A small segmentation model, trained from scratch: 48-pixel images.
Rows from block 5, named by matrix and row number. Rows with one number belong to one channel. Each number is 500 + 50 x the weight over its row's rms, rounded and kept within 0 to 999. All counts start at 0. Numbers have three digits each. After the name is the row's rms in percent of the matrix's.
# convs0: first 3x3 conv (model.enc.1.2.convs.0.weight, 128x128x3x3), inputs 25-29, a 3x3 kernel for each
# convs1: second 3x3 conv (model.enc.1.2.convs.1.weight, 128x128x3x3, transposed), outputs 25-29, a 3x3 kernel for each
convs0.9 101:520393374456509588552589416485466490554467471455498577533489423508484494544597521471470476469549568467422426568546561483506519481506560
convs1.9 104:541500457509499467576507460531378463528475519493534530511402497541533541556500491520465464418406417510448524483518478509504555515477466
convs0.10 102:480391388534532611472535521503541509433535519531501543543491522430513426418482459541471654489550465550517419581524491512471447613496494
convs1.10 100:477521600385410412528516423526426488474469508494490622516531494534473539480547453496490435594467505509450601523519488591518569486573525
convs0.11 095:531477543432519559578524526548674543485516539512492499536496564571594491463439533559537568427513503500522545575631564345447436558462468
convs1.11 096:489592515464540538446607462508528562491512574501487524479558616515525573495440475514560522500504476492504525531460517506549576514436476
convs0.12 104:460531532574488523577538441481456468622420461431472501411492484406509515568607462464519500537496429485449519459508475540517484540514572
convs1.12 109:525450346534464482389473487517519569475477498563502465550479509616530495475465562537541459534458484432460582530507546636572471420511557
convs0.13 099:534448465463446362505595537468413550523558561552502572457502518517567472462523474533527533514462521473498517486513396467515505484511502
convs1.13 099:479558524515517513544566500487442497429554453544551604544494438546386499550395500484604497505537493500447423534458598548608526568573585
convs0.14 116:483535478505570470489580517390478529530489433504558445546514600405385513492427522487500553502477454523585469398454560544395517505477546
convs1.14 107:428351502552472567492534566518536572587495530500534543534487530484669530426361449399460500497507450528447514441460482436457426543569549
convs0.15 095:494571541416455505555453462611528517502463453504544466574508529594542447587500511501494536541533545529507564522514568428564553371439407
convs1.15 099:501505507496378423437485460531475505568546476495507445446417456492417467522550440521556531547451536437625508478434484517512446522592543
convs0.16 100:439518515493503456524609484479469577541581546507536473431488404531511549485516511412542407521565481511549578458432455593592516459521484
convs1.16 099:504484540566520524417462493427443517429444443585579589516513496477485483502499465433519529547487453478540563566538500423444571465542522
convs0.17 126:472533599532501403530570470440457499600572468480504501473491481498492541479457517559574524422536475613449489483520507403519574469515427
convs1.17 115:527416434425556371523514609398550485465429444506513472462553475443504543518557514523496556513530511536475474510495485497441535582489490
convs0.18 094:472530471436546497557441542486554495497537446527500540513445479464482461528445512459525552474541518444453565497515517543481475496574539
convs1.18 089:480572464523558540425488460521519522498369526459413436562553518406524509485485548473560526441476512570516547444459445582474536477459494
convs0.19 098:486573449492579548487466379486528531488641519475585556463484464536587522499541491592467505494485656530510447568518559463413561575499447
convs1.19 100:631521500417450511571477561521489543473408530519505527572547556546510454578408486491484459399535519531531406545558452459509626453439480
convs0.20 108:481478524482585474621413392510512575585498490529476417617521495464431480495511454566516482492587465502434514464411407506540459454495416
convs1.20 101:495510414546502571459595422508532470517485482506474559586446451548533466498501430511552566462475483518477511550543510513413552415498480
convs0.21 092:486419490557440540496526505543583550589516559511465488522563495572544467514486454490414470518496539554505428499435472451447435554522579
convs1.21 103:487461507538420557481699450563514500576570561464483448499559534626574458462521502536514450453473532491463377437409508519533450470502426
convs0.22 091:571469418508485425473483564570535465541412525484412519601476380580481420518480451467494540465518485377562471560490476526444424553513533
convs1.22 106:487481488561468549478486435513577576418490511493451454535485464549549416547498427477413510441418408478505506498545476579492469523445518
convs0.23 095:513499585533451509563462465537484541528452523523477569610611498511527452499487509500431462425492490497537531600525451468519592599515537
convs1.23 098:456630490614471572557453431483582521540451485420537448497527587502499524502360453502586438477535524513501575556374428524482499527526460
convs0.24 098:504484517619572610543469564461542500578485514492507533522494458480379460560509597488496537473486542504450472474574481446538513460434464
convs1.24 098:526570539450545461563516486433459431465462503571630549550470444510496468482489507446520614497506508460467460516479531463448458539544434
convs0.25 105:494546514477434551502484433430446468481399467494472439445406521486380437563503582504509467479478536524446563538515466480532468568533477
convs1.25 106:505399471407468538483363537482468520466465531485560493442484443472421454456534422473610539596601590488627504478482408504472527505486464
convs0.26 115:520543477427433499519491508473464478518518490497489572523519482438492446462447566500485487546521502543570487528507417446440425566442457
convs1.26 108:534503527566520529547426488508513506498449601544575479529464566465562511534411428520386498411554470510536520456496536474565461416512520
convs0.27 096:540388478550537525580549480505508443444395374560548529600565486542498599429528440456488494495492367548635553463548548536512489538460523
convs1.27 104:464495353545481546459539457469437477527492528516422508518608490407520483583535515447524494579546492514531585438496451663462403491491540
convs0.28 094:561460575412443463436492509480477457425444557484458494510353535519484440493491538500480522626479431467515493533508475490415469488477502
convs1.28 096:490485628578517540471515490628525584528522596497436475463514558553522498460492541567480576491585508466469499461591519590552538577542497
convs0.29 097:520499478534513540409526480477521552470518445513493524456525456528448509528503494553470517542416553447529598479586499560516462487540552
convs1.29 099:415476576505560460440468494500493499488531569458474599543503518461583578561555599430531470498512508466503463529494509506530489519379445
convs0.30 093:479488538484490508593489567463456440529401601530574487498468479466442509548615489478458483514507490546515367540495455573546576450507624
convs1.30 099:417486406490573443465584531467476426490467499597572417496466483533490554523546540592478442458531427488456457446553585487459506531483545
convs0.31 103:433465411524505485575532557515572515441514518594554473471563502508494475574575476550552551515472478551474566472515432536537497568551562
convs1.31 104:517535516443558447457499559514425554505543502484487465561382447535417434560444531470464615522560485505465523483527528476432518537450551
convs0.32 096:532505546526551505444465575495410447525436459456551480484529448530545361474453489557549531492432565472524466430523529469460526621557511
convs1.32 100:527525590502544402473508492506481497492530492515565488531534527537564497546524473546519603507555471555378514558475420471546405566625554
convs0.33 104:540475480570572486517580462420467498479505458538429453491478526479447402564384557512528525414490415591434548484470509510513449438504480
convs1.33 101:547433526468560506528443513545566528485473541494517532457515430486464483513563524492477442569500495482530507434548467465398457491551471
convs0.34 090:492435603458576405518461410518495496418430562556516480463465473501480494508607512448578551516560484493507523510489524602561477478474515
convs1.34 098:531563510518472557465582499462519453481534486493523395531488473475540460509501593480418509510490460459418557476542581507498441485544480
convs0.35 105:530527434494579539557428535589538497514515498483484467463436558531482439496455536536451449458376469448406455508554527474584470508473520
convs1.35 103:537474579523500558551551501587535488520451534493499440540529487542549597482429527403555523468539503526405507494466593557495515482477593
convs0.36 100:418491488570446410475495502456476471567523430458444492456408471495461522511625413537459523485518425452585496574475511413496476499503562
convs1.36 099:497451557595553446526462541500467541515473435486480524529457497480445468433473453507494514515543540417580486413523410539508558537466527
convs0.37 097:482553579594554467414445414538600617525531529415439468424619470562564452532464548514464462523502509598507438595505477443438428348479491
convs1.37 098:500382526482515422399491513532643591567441564446482488455509470605410525521548458523477495475532411515556502457508626471562549491567493